A small image classifier, trained from scratch.
Model: norm layernorm, patch size [4, 4].
Rows from block 4 of a small image classifier, named by matrix and row number. Rows with one number belong to one neuron. Each number is 500 + 50 x the weight over its row's rms, rounded and kept within 0 to 999. All counts start at 0. Numbers have three digits each.
After each neuron's rows are labels from the 100 images, of 14848, where the neuron reaches its highest value: "patch colour" is the nearest of a few named colours to the mean colour under the peak. Only what is clearly more common there than usual is listed. The data: gratings and oriented noise at many angles and scales. In brackets: how many of the 100, against the usual share in percent.
# fc1: MLP up (model.blocks.4.mlp.fc1.weight, 1152x192), inputs 0-95
# fc2: MLP down (model.blocks.4.mlp.fc2.weight, 192x1152, transposed), outputs 0-95

fc1.590:584523411419508482594529491489427500478488534594459492465404506446515551498498512499497482396526446459466463550460474522437479507500504447474478609521479507518458539479500453560490555497600497529501384582473529521448563499515524623510479470487442519539474509509476570518510564497571489434
fc2.590:440488517571559526448483449470483515500490434443580451503529447467442516536458560444470479514450498486519462406545464452584457558510415473505489469453500503485493397430557566453506503538542422399438564440480572441555481501610499497499434522504516567469572421514461498481453415442451528520
patch colour: brown (27 vs 8)

fc1.213:454474494451555573541528495513591473427558494539533537515529479469491538496377635600597462490567445488435499497506515477531430432495346418523420441464525550384604534485532552516472625486501468484482559486521474506425501472526536535432483493455494512478502534493406466447475466446566483505
fc2.213:532530507483394562546385488457543428407516503526495508457530426424513464483525454480479578413419511606526540420572432491467480499525460443487561552449532634465475477492473526469493473584488515479480516483535474528585515439550409582475424549460493456463455419527514536491544518530467462447
patch colour: black (38 vs 2.3)

fc1.149:553501572506443512563479494565463434535538455514547483444525437526458436571370547499546480515450534524508491502539428431552385515499425439473499533498503532416615465520495540526511521448479535506447520610535462490534595469516610454501507505548460447513510602445514485497431438454582415516
fc2.149:514543553506508522477429429562487488481556501493501421438569519507480435519436474553575583458414504563524537536579405477485487510493516457517513537431506501519498491449503569505525575490473465477528394504534409530546522507491578520492505538499444387451500431542507584496530469485492434474
patch colour: black (36 vs 2.3)

fc1.333:570464523448493503501472497493497424499551448577564465483572410517508496577459582450529442470454508521503459531504423455495353510524430487467465500501515589432554522518512544460512509468491496495426541587481431514507512466502590542527514464561462462553573551462444403495454461489571434507
fc2.333:488500576514475528485419493513515438521533458499466363442564480487531467454435516469548549453441487622555611593576445498482455510481419505449509558421523535531473498513516557541489505446489502532530341479544447538518510495545565498457471530483410412526476513533583596455500452467526455407
patch colour: black (36 vs 2.3)

fc1.530:587473494495557542490533522586482571482470468556560531507495474467448551476483600606466460519558471542463430555550580507527348548499397463484450525444498528390565532492432548486506479527491448485442505546527491457447538563529545549458517521527479428445526576517505448513440561437548506455
fc2.530:488590526449434579554421464419540539574553519465480443511473476454519447494442405621492596474446540485478481524517486391607486473546445439480501556429505605546453458446493522447556493503480502496459554519545473537624528509528415611451457552450489467484510493475533582483587514477523404498
patch colour: black (29 vs 2.3)

fc1.391:532503444555447573489472480448515527517519567472518535522591518552418585539478565578550491474498441515483465552526488471535472527495448419509399512504503416476540517497531503563440499455513361452595523510498502488428552502451482456424418480551508531477546476448506547424434559483513451577
fc2.391:450517460517469522526500442534560494603534528590468464477458494446492466469504415411530524455550472602432438464470423514473533553415481509524554491621477588510510519429448471489450545461553552472489445548505528507539454460535400552499443515413515478522512423515495493577495475463494575420
patch colour: brown (29 vs 8)

fc1.80:456503448499543465473487597560493477443520495492593535520456489542461486572463555409445511473532528427509446536544484544614469482579498530451573501433529454470581546554537444468499496499450436541517521510518508497471563438540566486489462543495540594425479428571442531515532499453533551527
fc2.80:409531539508510571511533544500497494469520566564545390477540551463517467588574396502510472539440500349465410493490459575583475505526525568505527481497463462495358512471459553505495549507488433474521537436479492486468543504515469471580425451503446570468535418531564501492554396530409487487
patch colour: brown (26 vs 8)

fc1.14:508474442570471442441582468507548514562498400530543526459449532510442471410542471383580457448475468424488495480450544536591469413521577525489499469467483479482512539419568521566577403511579464539446457480559541530548503504488516454543552532502544470497481452527437431542561476407486509438
fc2.14:482438434493462547543506563468573581523536584476439631461494522461591492435511521432426460427442524463510453523448469502574498507496540497554521506550472487569591458480525450500487488458448489533485546476490524523513623534382459603486450493455494417535519505539546482579505540587528529452
patch colour: brown (29 vs 8)

fc1.345:519514538511468550524453449566456483467522477474551454480505439523452495511426551579487462502465573521469465547486437406525423449507385460516429427460517532397559511512542565553489543454491524494441546608587468575563464529444548494462494548528468446540527571496491535514488442503542356477
fc2.345:589490513519509514479445479514535467429507496499570441472509506499491495447465484456433550440385496547516648477528436519433493478481442490536398568453509667468470511510554560471520473437468492513425474434534388564525604524420460543519463561396434449478513441541553526461512527555521423499
patch colour: black (25 vs 2.3)

fc1.370:578471487523473437519494455567468440470542406506563449478537448549442487524460516453525477510447452524425454519500492483537429514512437496479408535513540579432615508543585521515528495535521558477430516611560495577504512471437585510593518456612512401542522557492467502470449411423531485431
fc2.370:549443473546491475427427550422568507510512524441479493468585502476552481489469456585533545489388494554502519492562410496506487467471525511380447569468494546559508422531590555507555541475473457512469464533449372528551489536407459511476445483523416378466549498556507542541610550586452426406
patch colour: black (30 vs 2.3)

fc1.649:529526534490467493475447414584472498521471547505544504471502438482333503543434534515556517490465467606571469486536410440545473494534447422547417547448482533380564513469485482482495487400486476498449496514558434457513581458517554524418495403436455384482466545503566557401469477431529537496
fc2.649:490544468531399564478457392573476474526487482533453519546533543430457470522501409526548537432442513565401541520496370551444511482521496501486573481496565539491542512427480539555486505534562468508473373563456486533470461511475470509510457561475459537521557366493492507576463429442558486403
patch colour: black (42 vs 2.3)

fc1.404:490507479517447528604501524572490394393428499506551526408535520612468494604495501410437528484520505396513436544558492453549423550452419487495591533530570434527595443496486500477514501522462405460474433518567542494432619505484526472481486516480502510463464507520485552456516471505554449581
fc2.404:462550503471511543488545554470502521508515515496486426481487545486549470537586466515569485462496520426465422536514495518482513485529447470462610464407547449428411483414433500504444516490556468603548596522502429437474522417491426544550488541510374514577555476433475544443525394508408510410
patch colour: brown (29 vs 8)

fc1.513:449556448565582460516481491446490570585516459481532538495454578380427488510537555488517523468548519499639565500517501503493413496514536527568547491467522535565326426482486567576564481499533548533549573481519564505518546498454560472562504489465506487506476480529485480499503537485461451561
fc2.513:512509421558477606439499466509469584500446528539495564494564584427539493540479454473556501423502556566486505536534537381556566506459486491523441523474545409548478469511608504496478471441474514579500443468499549510522559459354535579470448488549500411528492466564554496511592564503454474550
patch colour: black (25 vs 2.3); brown (25 vs 8)

fc1.569:551472517517447518550493467557489420525531455493573451441537421531440465580393563496528443489475497519524483527520432435542393502514429454474450546460521541402600487515496567505511516437495541469474556630550426510504502484505571513502539472557465412523499618513477502497448446436561461479
fc2.569:562541525545455521525455454516537424489553512491507455420564526454527436478442474561550567428448478545540587499549447459464506527466510483494473548453509574525523489487531547512477505476469445523488429480539404543553588525480531516518498489503412376470490444485509544521517451505496461408
patch colour: black (39 vs 2.3)

fc1.685:510512511496519495446555533543501472469568401553546510479507512411481479560413508479470423411519499539493541551521427412527407555500410473461438459483460496439545485476491588544540560449480487485461561522516452555515558496566545537460548483501478381492492559457429424462381453482552409566
fc2.685:554501571422487542502411543515547492527526539478485376472517493534567459498452471558520559477446482558520519597512391469495440468548502458555473533417445587540476554518427659446534604495472498480536508484496401505529538483503510538456459549504455461500496437544504615489590552431574378457
patch colour: black (29 vs 2.3)

fc1.415:558504570511452479586462418555464422535590436532611439481518449524461445593406537485553487550440519495529478498507438469534385523503445431481492531480524526413576529514519569509530509507496546519433510644566465507514550451509593474532493494583502418515492602523516499500417457445566443501
fc2.415:552547490546515497483439451553484470463552435434486464445607511501477460516442495532560552440433477548505600503572465450479514511477500494511517550470483546526520482459562538515519540475473471495496375498543417556518544519452574463481519533502394365474505473530532575487525484489493457444
patch colour: black (34 vs 2.3)